config = dict(
    dataset='drawn small creatures on textured ground',
    crop_scale_min=0.8,
    kernel_size=3,
    optimizer='adamw',
    beta2=0.999,
)
Rows from block 10 of a small image classifier, named by matrix and row number. Each number is 500 + 50 x the weight over its row's rms, rounded and kept within 0 to 999. All counts start at 0. Numbers have three digits each.
Before each channel's rows are labels from the 100 images, of 14848, where the channel reaches its highest value: "top examples" is what is common among them. Only what is clearly more common there than usual is listed. The data: drawn small creatures on textured ground. In brackets: how many of the 100.
# conv: 3x3 conv (model.blocks.10.conv.weight, 320x160x3x3, each kernel summed), inputs 0-159

top examples: large (76); turtle (42); snail (41)
conv.138:485511406518421485475545470455493391627547482478621427535488556483550511477626430559412519494506479474539500551459483504484467505555464519566483536531420525475573427497454505515469544557472494504524549475552537512466526516505477567478531624516465448447444392563514520532435563473517408499592554511537467534567566496408541459429527452496551503544557482497417414496515552543480530450527519437483517499495537457474588571561502445575473556546513571479435427484540507602411575471462438

top examples: crab (86)
conv.189:500447529458533478538507479455456394442501548500409507463546526497499438461546508452501533403458457458468504549451421378478464506520540455526468436421389413499466474487507484432519418531488526484509493459482462472451406506543494546474422483539404492502405494433458484457443543466430529467426416470413594437506483560530580564518499524500393485446535485580531475502503500401509483474535532552519498454486431459520459487349520412466474614452428389444475483551457481444488441475510487

top examples: caterpillar (86)
conv.267:493448434477426474414396490484493417438450439562517409508434575533457479497396472497587510409468445414523551508396401467393472560449464484450457446567535418434466475484554503478456387490500477573523478537508528468495506449571454457398513559457508447472437544486532488463527481387502475486536420478514477476462449565495512444496522440424478477548419415473413453471460568499490497485507477465465458444512442463419499466413519528481569502499508476465429514552471512531420474440450419

top examples: fish (50); starfish (49)
conv.135:521437563451470573560512563505498523481568612499469448531456532499432466583482488493366505458484495486521499483503501476545592442562462487501579381445548586601509521496515502453613412511620427454522584424479608487503508549441539477462512492530417551441454403605529476450502438516500428551506514487532507453488451418445470493489512423519512450458532431492446414500479565505577513469454434488565472491491419468501556487453451525492465531463593460498510579473435474524567508480482442

top examples: jellyfish (54); caterpillar (31)
conv.12:535484524495374488515448488444492487577554493483543393499416508535537438477553473446485470553535398529504495544494465573518461523461548495516415542522461526437483417382469599487469455464497473579498474545534471554457473506576417551400456545498491513525474573476502487417531548434439495413439497501495554485481489532540520502532457494488446470558435360448423531426598545443499504426518521445483544479402485437463506413470545433440500517516499555576544399573443477511398477543467434

top examples: fish (84)
conv.319:509380542523491479548570545521566457448563501510582425443533453471529550542583443494455495366490509539513497425464351428552418487491478492529549454436498409555566493442467527372512405537457479467511544365526498480479508519466563459524479578575447508572384465446471569527570496567517507523456443504492486514538535454415524526447514503511537564512525498503469467425530587563463511491522418574515561520483473453487531515443492501496450571614538463469515432514488457562495498487478440

top examples: jellyfish (53); white (29)
conv.317:456550433490381446431399381513553487498499454494512486451382499484442466512545540522503496455528463398545560578484489521452469517451473484478484447466457471472479481472474524473422503534447442517476436563575481509413526451543495458435507525397406446514523557484488496418498550454526476455484486532498526529507477458485545477532499467431511428509469371509318504491518447518510545478546400480380547461447528454421484425469533462466483518493463491527423465567522546484341544492439476

top examples: butterfly (75); small (61)
conv.213:453523506477644563524562478482529393510476550461401438494619534507567492421465455434456455472492475560431480584507444469501503620452551532536527471472484474459501441596492493468519543562451579525460505468527459498550388569511535592501468474551535498415498440467495444507395490537502489470509423496419486504491507542518528497506516601522366518416503535542529530460413468474539446521547602538525441541512492489592487437510496523446544516412521450504592600465492494441562513517535460

top examples: butterfly (40); turtle (31)
conv.232:456520514409485382500393447502511360447527412487486385444461475512445438443526436507496440505499431460474455528523442471402420533482637428448378502454445446516501414488508483501437470474454414492503420479467404496458501489499424527499462523481448515538468532466442550554536515490510537491453471452469454522525470507511448373500485444501487411528495600498482548428509473525452465458464460456458509455523479533492567464537521464491487431513467497452544414532470417479413442533461387

top examples: fish (88)
conv.32:492425549453470550520532519485485487436518589483405461517467514534437439542456452467416534471449509504516513477508479434507521409548482489443543397458560508549488509483500454444600394493587456417484571443406599477488480542432468476480511482517425524424457393560449443470534451535436456522514489505511464409434437407509443503484500435485485440452534469441432383499515546468555479433418450445555459492481403462501484471450454473437431514426562425551512507443408465515565460464477432

top examples: crab (38); dragonfly (34)
conv.22:479444453500518435440501499423427449472532463473410463466482567529460510478518489473533505394364491492522462481543453388491443613447485510465450486490464463431475394500522512431419438446470537467477413554481491498414480456550382459516491515452549495454490509496472471572535504480504435428432466461487589524421392546487500476500511505470455471472528541488467511419422536492434413488553535544444451498426420555500519441401549446524493605424502513562422517619447520492467469557475458

top examples: snail (83); small (53)
conv.246:490435485412465422441516460448440450482515421436522543414486443452474383457560500483505442496531446504486516530488392438546442508494472439404514485494425555468500433471487483496587480511484431473431556461498497525373436508499437494482450523454439493407421404477462461575436522522415453389476549455442503484458522492456488470499456475428436430357546471483469389430463471444451469407557553478519525549445472483480474504528533489483414477383424489476498480463507504554504514477476537

top examples: snail (53)
conv.215:518453473477518514518546507514542369535580514452514417546515537476546514429618384497432473465482440475500481556461388422483540607537489457537552559482392487502498381488406470511483541526492466497586513513464534518445459500474476480494495526528480527435413433489512539529454508516511429436512426458530459545585538491506446407401509463491527572495512447539470398418497544545559496480456527520501509493526466508554607564514551481565488602515474529406551475523515380513516437532446401

top examples: spider (69); dragonfly (29)
conv.296:399522424535449544526471508485495480473387567491491433466485492460485491505542488484494474542575506448477554467493543511397453478414393543525395416511538462510490624508538412542441499622503445512500419454466485478459556527465637447498440504519468454497465483489426489512470509485464562576509496474420440526544578531437619624483512487583471566461461567503466526511480490524490554530555515606495539585519572494508413400490488524443508464499533480424523500501526476483413522402512469

top examples: spider (53); jellyfish (45)
conv.11:456538468501390456463375387517427540451555433530492503423422493510417449493451546513515499464422468460541535547486480551545523431466499493518496455457473527521475518512510568428470467523450464476509503481541457535417519495525511502451503499386428378497546506475537495385560503425541553503477455421489536449412484484478530475548452470457502412525449481457386514512538434499495511429486394436456516405546489448464419453433511445445428496514439448490385430463465572460411568487435499

top examples: jellyfish (100); large (75)
conv.233:453505454503395441338420379482454483458481485491520472490355443490474499505490508467469470469483504419508485498458497517481532536444548472454478471476463494486429408491466534488369469435463493537509353542548466461472510399525471501490518545358475451521495454477511478525466526505522499425449489483500485490538484467510519458542507403466482438502433398501390458502542473455493484468551458497377528491420495512329474448461481468463481479502500466564521480505478505515364484465451475

top examples: jellyfish (83); small (73)
conv.42:483401472476436500486460479496446498399432478505450486487447476528401434479484554460572517463429470528508446440489454445436483381428508491437506432455561412547479533364486463434501388449445473465439471539458528412454477485512512504468469517477453451481470520497419439498409497454464517505479434439433427464476413480461472523514498495465454437481468462502481547456470491446473487478428389355482440493399401493452425440451404533437494422468494495510429514502433471462500467465461539

top examples: crab (37); jellyfish (35)
conv.286:499487500425421355364460397496487473471491418526481486452458453469464475498455454498475436400437513441501469475460446472501510540477542444460518506435475454493520354501477510475424432451458478500479480499533415516420493432484454476477547479404469476461480438449517540519461474529517494456459449438492491507508534461526519429552489411478512443496466406502410387454520446435473440457539463489416423418443441475350528487475484442495455525501410451545488427521457516486412506490418455

top examples: dragonfly (61); snake (36)
conv.241:374503401512490535478509396534532418468448500440500460529514512519511434443504534479539476466465458500501492516506478501413555509477610556432449439412449448390460470507453483483379452561444549481467333536440490563537481561502520521500405488475498546519408507454509519533491520497451536487538487500404518486491506499518517541512535448468476565525509557518447590520473374373573494508555519550394455478410535498483426379495532472473441475480498481462529515484538402441461482432473490

top examples: small (69); turtle (41); jellyfish (31)
conv.84:515440556505465482504518474554522482353528472517483400483502449486540469522394506437408475497501488494408551520542483490546568443554518489531475389404517403532535513475498539455518484510480477514596544425529491362556464506466519498466492488502519523542443506474585371465462472525630499507455475435526500414442494479503541546516504525511363448525497515495461487483468500495569518481495357464511551423447484513489452462477478541430459516463576412444460609483433515496466601438495425

top examples: snake (100)
conv.100:446498463522485528471490446464490434490480534559440489524469490470506479477502518449489405481467504490413531464530465477474500496465456524502435424478522415487503524435550473431484459482464465467467443464432476434477432496427548450501339426526507446392456456474518435395513455485447559549478431446440447406490497513460526552490473475542383568498445392435467556502482478517473462437447419498543473448580423451476394468452447510393501552473526408486413573440440459389440506431503526

top examples: beetle (91)
conv.150:368421404496440491449455486446502442496567514456466505478506539441480381426511479459413483500500433450432492511447473513450443447428436490525480457476478531524499505457500525515461452614470370519508521556472447430408457485458490465442466515435514484430468519562589434470586557463473510503497522440395476412511525476485579574533477453491454489505421431505435509493518449468559553447513516511417572508477547442459504457527621502419553586453448490429453471492438466496384548465489514

top examples: fish (57); spider (25); yellow (25)
conv.160:537353570441463563535534549473542503427528568473458466502490470505505415496504453441365524449456477524508467463512428424555552449533507500467557397475560455554514501430432475422605389455529460427527591396483556444431416523458499494523513524544488516468440424503428472488514512518445489450517453529497482351402505443521457520483506472474457495464527475432457437496521589456564493493468442452536490482468428454505505521448464444453426539437534417548493495454436449529540477505484419

top examples: snake (59)
conv.185:442456476507547513506425474465528437454414493461454367444509454501520470412454386428414480512517430477456499503411473535438466589430513556561459437527505503513413464560456472543475536550473505589557502498495448472519412488457471584456491544471491473463480393465522422494465504448467536401562469497475443422480549496530520491449515537543429518567407460535442511477583457514525478491481496489462485562474520489562443391543467554420568410443484432568611460450502497496492519421477393

top examples: snake (95); large (58)
conv.173:367515428535499515511485471583460391550433530536454409497444525493473486477507551486497424537460493463453537492486549527409560485479589524504393482510557495528414602514519424555355506566462488532496318488441417587520489556486555506549440472495521461539456470470464470559504521478444535540478468525420515463527524564543530565509470466567523471424508537547425592533477425471471505416521549505465487527491591502486408382499466510447513480462532455475535484472547466446443539480447491

top examples: spider (64)
conv.191:464523542455479502537506489505486555498496510500478398487461439459527523501504464502414399549501488525512437468635465529472413592464404433498437408489502537436504429525468524483489549433460478524600481465543452499451490502527446521527424371515494576503490419511532450531580441404522446483492542558437488480474497436365475537468450538459484556433528581491516453446566512559471361474583472520521538365480486518505422492434474460481508462445540406511482544508522466396478566517476459

top examples: fish (35); snail (32); butterfly (25)
conv.255:460424467470517476519437516488431486465444482513464510475502515530456444486478522479485553471416365489548457508527432496472450417385535450496470479473559442615500530402455466474490505394483439461483480491513501501478514466550406509509461508478424395556538500510373481458373552422452524485512521439360468441431448484481445498484449469533527442466467497478517440425557499458422431419442479475455526418451508464519513519480398553468511407470469460498452403475427395490548475495478530

top examples: caterpillar (96)
conv.207:467510490450434425472492475418530522360567436483462552419480524430500555460452457453574532495522486438484553531420467486440420564498439413432516430533464444515390452493539573476458485540477516557531482548478452415474472453513409482487508533476507538485557602415588510540632466500487501431431438470491462484464496530441487427490482413472500480546469561489452459488492533536500572534488509527446552458505455499494524506426571474571527581461466420488490403573418500568394482440415485

top examples: spider (94); white (26)
conv.63:468564453492432543447489496561445489483470529456426494520480517473489514493448472509615470544559513448493530482431452508516522548459433489485469425474436472482470516476564534443520486553528485547583508519538458501439480522507574510493437426490518494500488536524520459374567529516523506514543448494472506482484529506447620590508459518515459613541418440492423522523535447589616539561603532603495529509538506458473428448353613531451485573428556399366506574508541503401454535496502486

top examples: fish (47); jellyfish (39)
conv.184:464430495453428545496502483561432477428486572483406488512458497522415427501456511463465520471418478495483506459507492439449536348528561479414573418498586484588495543427514417458553433495512424454485577469417549445538432524453539491476489474490439485486438456500410434498437472511463514549493415488450458409461385476496426516506488466481480458472521460450474487490531482496543504449374446370547436488476407464476478481443444551448445422446559443513484550425437453456536473475508507

top examples: spider (84)
conv.188:450466460469392382362485458474473452495495455483559448423360492489502464506529505485470475407452490474529516481498422471462467449406535437484470474497469464483527420500452499455453401518446408473525464515534473498474502421537523486447532574398497497483385451482487545460466533529510525416466534448491474496509526471509547534533519425409496491483431339472417495460507558449500506449532503510409505526401471455316534461482497476471460470491543521522493501464495470580401494504462516

top examples: large (66); caterpillar (46); turtle (41)
conv.240:472530417442402524417482471423460480454486467502438441466452518473477520470431550445550446488498517511457489550454500458452439545435610494420410474522427516410388470533555541545404480485512468572447449535483424507484471507506429522434493458486423486488479539447505452455545486521431500469507471454528484444467471495501492462568472448490460416518423409501392475482515457398397472478472479460507425471480472384429450456462499397463536509462396476552411458475424565483441421426481513

top examples: crab (100)
conv.29:569503561524543517539563557462489422513478497459378443479497562547465492481489485491438519416342517523501536545483433423480495471501529556556466488489453507447488437493535500403427448473514567521502413555472488501491441499555491539412525508540519502483505423504515495447409457513492428481435414515582531485494431514500483402523493521514450496435509353555469481422424533590509451492458429472540385425467399496521547422463544481487551551411489517531479493584405560438538426528504444

top examples: caterpillar (100)
conv.139:459333415490522522480472522513548475443538506487552458491499519472550455464529473490440570440454457459546444557419407454402384539438468551502488466611506367557488493508487454447486406484475381469501491413485509524456521508462422494466519506482527494466494527541529537537518508436460455517565569436471398396510517499465443424427523487523535444439468517464516501429512508461434530407442449449460545483476542489516488502536451516457563508426434460336463433535519458565491489516482488

top examples: snake (43)
conv.38:399548479446466468461379430576496441435429444419509490478515486482472466445455555506544485505518377458470439526449493475387566530492586489390455492454399496431481432432475502528443499457481532499459376501417471496460481512501503467515394451433508507464446531456528489533513483428548535459489481473386530497516452512505443476463459471436454473497503581517491533549489407444548453503550508484403473499453526542503438429471545481444450453468494477393536492541548348425444488480435517

top examples: jellyfish (66); small (60)
conv.125:466406477479412541497472495511461498397460533503434517483428516521419402452473564467564525465449487521498501421473461472453499325464504519428550433485571437538459548385541482475534392468452426480420524549449520414476443520513537472421489501482445496458455528497462424472414476479462558546500413457448464418473434495485488541536479483485447451503468433511485541485540460430512534480432436362536431474431417470458446458440466536459493420451504451490442522520419472464508456450495571

top examples: snail (60); snake (27)
conv.182:503587431477484546496591475430545609459487512473392559438516548458531460395527544493568504492474554543434565586559546414543434566536507538514535393534527515470499498595562505468494544535396515442433507516420439475481463514473448514564507431532441534416593491431537471574548494581472492509569519497542536497503519498429483486525510488514469514456556565502494462560508458461409496507514653513561456539472447511524464486535515423482518567368431491542475518504427568480437522453534580

top examples: beetle (69); small (54); caterpillar (31); colour: pink (25)
conv.94:498474481517440445446481458507473491435581449482448486460469534540430484511486495471550533467487464471519547491425465526514444533476445502489455445490434426449435432509498612378451453547479464544530435548599464492482479533560467510509550542430522496554490626461551491461623570475484466446413503484518520492425483482467555508506499495467487459565427489425397604480460477483539534493587511498360547500380479469473521372416602427491459579457515499456490447562488529493453531580450452

top examples: snail (87)
conv.265:433537425467442485481495398449521452582488477545607447530501508463543506506608473507443494436416501481518503538500514530467473584513396525534406494523462501499523440500465484451440551511423505496493485396531550499536511519508483475533485538486497447435496442498520453607568506470496403541588517526467543485542467517327508445437510448510479479543542614456488424547425540508438530447514437419440453429441440475479540496535415462517483555547498501452458425489506492538404584467564365

top examples: fish (49); snail (25)
conv.27:478411431473485496503549457475520480483482481532486537484566458472522545467501460485541507333429491548455498436531366413522448513468534529499489522459494453488495488488519524393397433581348579456421513465505430480529412557455479475511484532564508481478408501374513485613617471521524529563412389468467518463524461528437503492527510471510440519488538557536506522459501444493425514534503540492493393470482406504458470499450529488467483534595474385512501526517408517526452496507551477

top examples: caterpillar (48); butterfly (26)
conv.140:514505514473488440437499384449456489536582475552453521506518515502396549542537499523582547527557544510507564516475499454463382586462463376479445517516466524477475462455503512496502599500584415548469503553501551509445532481543407538454502517434432521475502645460553530483563494463469453493415487567509577598555423511494454484428458499481515443571486460525397546444453512586377578468480490506445533484511464490507569517507534475585490565518412556576422412580489530511498459534494501

top examples: caterpillar (42); beetle (40)
conv.274:434507465420554506462479429478509471481487466510487425550571462473551482432486449448385418452438499503402478468536456493478461618506460427524505402507534489414549448514498499483442553491444489483617546500530444430499402519471494561483429437509506552459470512504592412498517500429551535502478486536427435499462466483478490507500467606441412549607467573492494481475516493579572510555497457453501366426517377502536523503433505484561531433450486540500498535476520481418465589506521389

top examples: dragonfly (100)
conv.251:470416474453429401446478471474433546425471434426482478444486431510466490424473482444543520446437521550496429513526457435434400494440540447420537451403498460526448445553420487500406464558458425501492407433459430538537484513478447477566445488483449545505463571419473531569536475533476535449440472443496492472469455480499475471473541492458470544478477524570508542455524507392419525447498480570424472427449468560395481432448488464495432434493400430475443439432462438427420439472502508

top examples: snake (79)
conv.276:486549453475560503524576495461538465458463496457464472471593505471531496443572423448472429506444566513426489596525502462550426574557381482549382363491493445486516488533492471416439540554396519425507495434452457444535470505430519535572452484555426508450535467441455447604516495519508482499532461506501423486535501502310540496475474514511457570519528651481562436507455487578508507536480543527513482486494423489551503499462493503498496557426457530467555464492479524474437589477496425

top examples: small (63); jellyfish (38); snail (29)
conv.73:448396481511528539499417491458423476488439494533500498546507495557433477508490516490553543468461411506533455399498459490431488449399526507477485468487587442564489552382473431528511461424499527500433469514469559508490529510528483518495473486482462383546499546538365461519372519405435509523508486507364446483496429541507452534492494541519486424477470507556527549467475536441442486482414430409480449483443473509513448541481329564446510344486474539517453499490490429463569466488516519

top examples: large (67); snail (50)
conv.271:487497474524441485472550412551402509482423523541505511532513502516501437454447591497589482521457501552441565499475498532499479363504485475424463494500592453500512573427543470489494516453465465471442514559491462433579445529508528552460457506522494464487469581481477407464425485495442532567433422499456459455538452587491477537497412535474439432515481419499490644497525463487404545476481448349534431519422447472484403467469394538425503498488506471477429465458494519467467554499595619

top examples: turtle (83); small (60)
conv.77:489504504474495438496449469521544493507470393528553539465526431439536475551437442498419405452465483445490451514537484547519471545487412497539398491486440474427516492436452556466419491420454502511518463437583413465471529460495474401537471430497505458579578423444549461528582443422496545487511528526517516480449550489471527518520492458493470483486539636408509382490563488506470436476488322489421505377536507472515460479507466476460477452565506412498453460500516548437433570471453406

top examples: butterfly (55); snail (39)
conv.292:519544495484572502490596544426485420484490566468514428560555542515480503529582476443450399486443519531488517577492526448539474635583442454511509430503469500410514462565482496405491542571543490453515508471496556505504530534528503534493526567523422526478463440492472477548510530527441389487476480489503463501573473449367479457470494470479508516506538495438464473481390586538561553417487579527519509593415464448540591428433575411551419607488414558504576444432497525562541502497489461

top examples: turtle (44); starfish (31); yellow (25)
conv.162:466605467503485505506464539553426464419504498409492463522550531530475515531534414538525494540434431498557456499493556487473530551535389499510484378428452474514511511486524473403499533530517490413540502454404564509473590479494518508533405483504413471504456481515443517539495498466516486531499492365469456552505473558301522552392458488489545559514516587501537475552439534635598505506513523587485549463472473533513530468389540517522465505528483539406485435510527399461480531517474435

top examples: snail (48)
conv.225:480488464547545499440576404534477422504555487472490496548503439526461503440506520457450553475485477494446471531437464563586544458562393528504451500496472602459393501417446576411442511467422616543484404546554422418575415502482523568536509593470494471572436464416560435488384575525459508473434435486503539478486485452413511503464502500516484508518510389502459489522468401475498518457520433492412553536616548500514429481398527477465443513478509458569518498439501497494517493517526539

top examples: turtle (39)
conv.81:536454446533454530559451518557574488462545467418522430430562536508505475458606404517520536408478459440564523503374420509473460499508497573548479454438388462519502464478435564404491385561511482505562516513511513573470518483518531518477496534548423515521436455505524545400442552500483478478561465476551537468556550499422508425415537474563513634561480411484402463475515507514547498484508418564452507398532480411492524497462530477432439523486553492433493442574497462489418467476440450

top examples: small (68); beetle (63); crab (28)
conv.130:509514458501575451508513477596532441481521481580477478489594463386439551550455477519375476446437511463513535497471466472490479326557468494512423474461426532552459453481485521454391502543493533500519477391562433475554509531443555506471503516505404474524412447467542531415542466500465571578466437471523520505521490415467523462478513479568529474479517510519477404513455509548448504565511349474478467468590480417495521453452426435491419521557451387461547427453473543514528499489509438

top examples: starfish (83); small (58)
conv.261:463556516479483460502536478563399514454502518462491502519520554509459484476551495545526476519409480555511481534485519475501497545520464465511431450484461508503557466466582487455434557459433521460456447449444447425470506502533539523601437442531490488503447491488507502600468507515560522603425463410434515506570441565383452503402387544524486488472556569568576540553510445590502442494552580488544435508486453616509519532380509514456467507502443510383492396538531367410475461524592521

top examples: crab (93)
conv.299:489428433547571557495558457482554456510543543548403443561484484511497522492468494440412579507477521453510462531457454468508579530482479552496507507486552513540358511523499510445417495468478568462502367430545479450537459477572555584431566491447489494497474454524579444479427541546517452481492459504474494434563491602458518413520550514553470469462514380551413498466388465499523493589459481445446475480559448472494530528518494512508465636387508483485445591565408548502567516492516412

top examples: crab (64); caterpillar (25)
conv.239:471434482474529508511502460444466368439507508479362407498531504471439445424505479433471503471375507514435493518472422460453488514489533496491447514465451434434478444484468497417493424477444566426439492485524455403493380494551490541450466494492481484460429461472456404486460485484462484458444416477472509452538394552452528452501498504509334483450506502536490523444375442477462472482500493482515404518437400470497465466482486475431431545426525465501496518525347522435484475513519456

top examples: starfish (63); yellow (26)
conv.196:440467507536571544500488471461433393461430527509398520527551438502433551531493446497498581490344544467512421508442483484439595475483448525482510526427548474564447526518486458453420475514500551436509397415497500534557474490504588497513472484458501490534441476524389554538425485511519495506416452461454481539506454638480525437453498498539503548475493479600458489517474488517558509547471438563401477473459515523505537517373537569548408518453527481377531455526440449422587482477539436

top examples: butterfly (78); large (56)
conv.306:453472440475440490383398394410496464458488464439437434502418451481472476461468456467453470460470486439462457488509513484444508529443569510462493467422474492469450405497416496458456472461491486505442423510481466464466465453465442496455494477348453449462496458484498454512438480496456528414483454437509483497516491475498511474533524388472424406499432377532373466498484467379476503529520481496378467468412443504390492450502463446491447494476477477612495526502406490457447484457459442

top examples: butterfly (36)
conv.37:456546448463412448390455433540481459569525465462513437487350521505482482468553470544408483495488482426505499517504528473412526476484558534566575533494486513458542416551491453524505528477478458547441487558523505527423468460456481487476608555362491432444472398507397519529426563513554497469539533522547547536519526449548529464541505438468542421481461348546371455498582448481503452433546559458424498529489526507382514517560523455493450514547486534587471478465492535517433517508492448

top examples: jellyfish (37); caterpillar (36)
conv.152:473357462494427525452448467489462464435516514479435504498446498515430404451512508451558527438436455528511472379487433466467488421473530522461537411451518445541454502336475522458518348458460468504478520558419514457464447496511497484480473555455462491500434530479464432516463523469416526497517423468462456413441406466483422516472517473442465489552485481480469528458516504414530527475371433360471446437444411477435480500447489495480485442449517477506406512498440439484482445472483537

top examples: jellyfish (33); turtle (30)
conv.75:538507553443445510524463485573438610398410489503439456492452525608405435496473543490448579488474491549560459573504485416413464477478496478363545422469539410502479519472516464466572450418485495452456518402457565462421499482588454487481507465469450475502513495522415483476391520435504437457481496487491466450433396448478445454506546575457482397473527468513441523470504467498497476414479480404529436434464420517494441487433452525440398450423474524460472528506482517430533499477472472

top examples: caterpillar (88)
conv.249:501446515481366432459460444510465493434607433484524415426478527512514444458498466479477497474506421502474485459509491561514502574510487501506447459508465450478515422407498600447514437456410465549524514526512474444508458516558401545518522559452569479543490596464537435581602566485492490444487516443508522451420448526485479468480484488433462383580485570406448545489516519472479477455483454350433554459485436516436505511464532493491521581470523509507471478549449464554346485565466396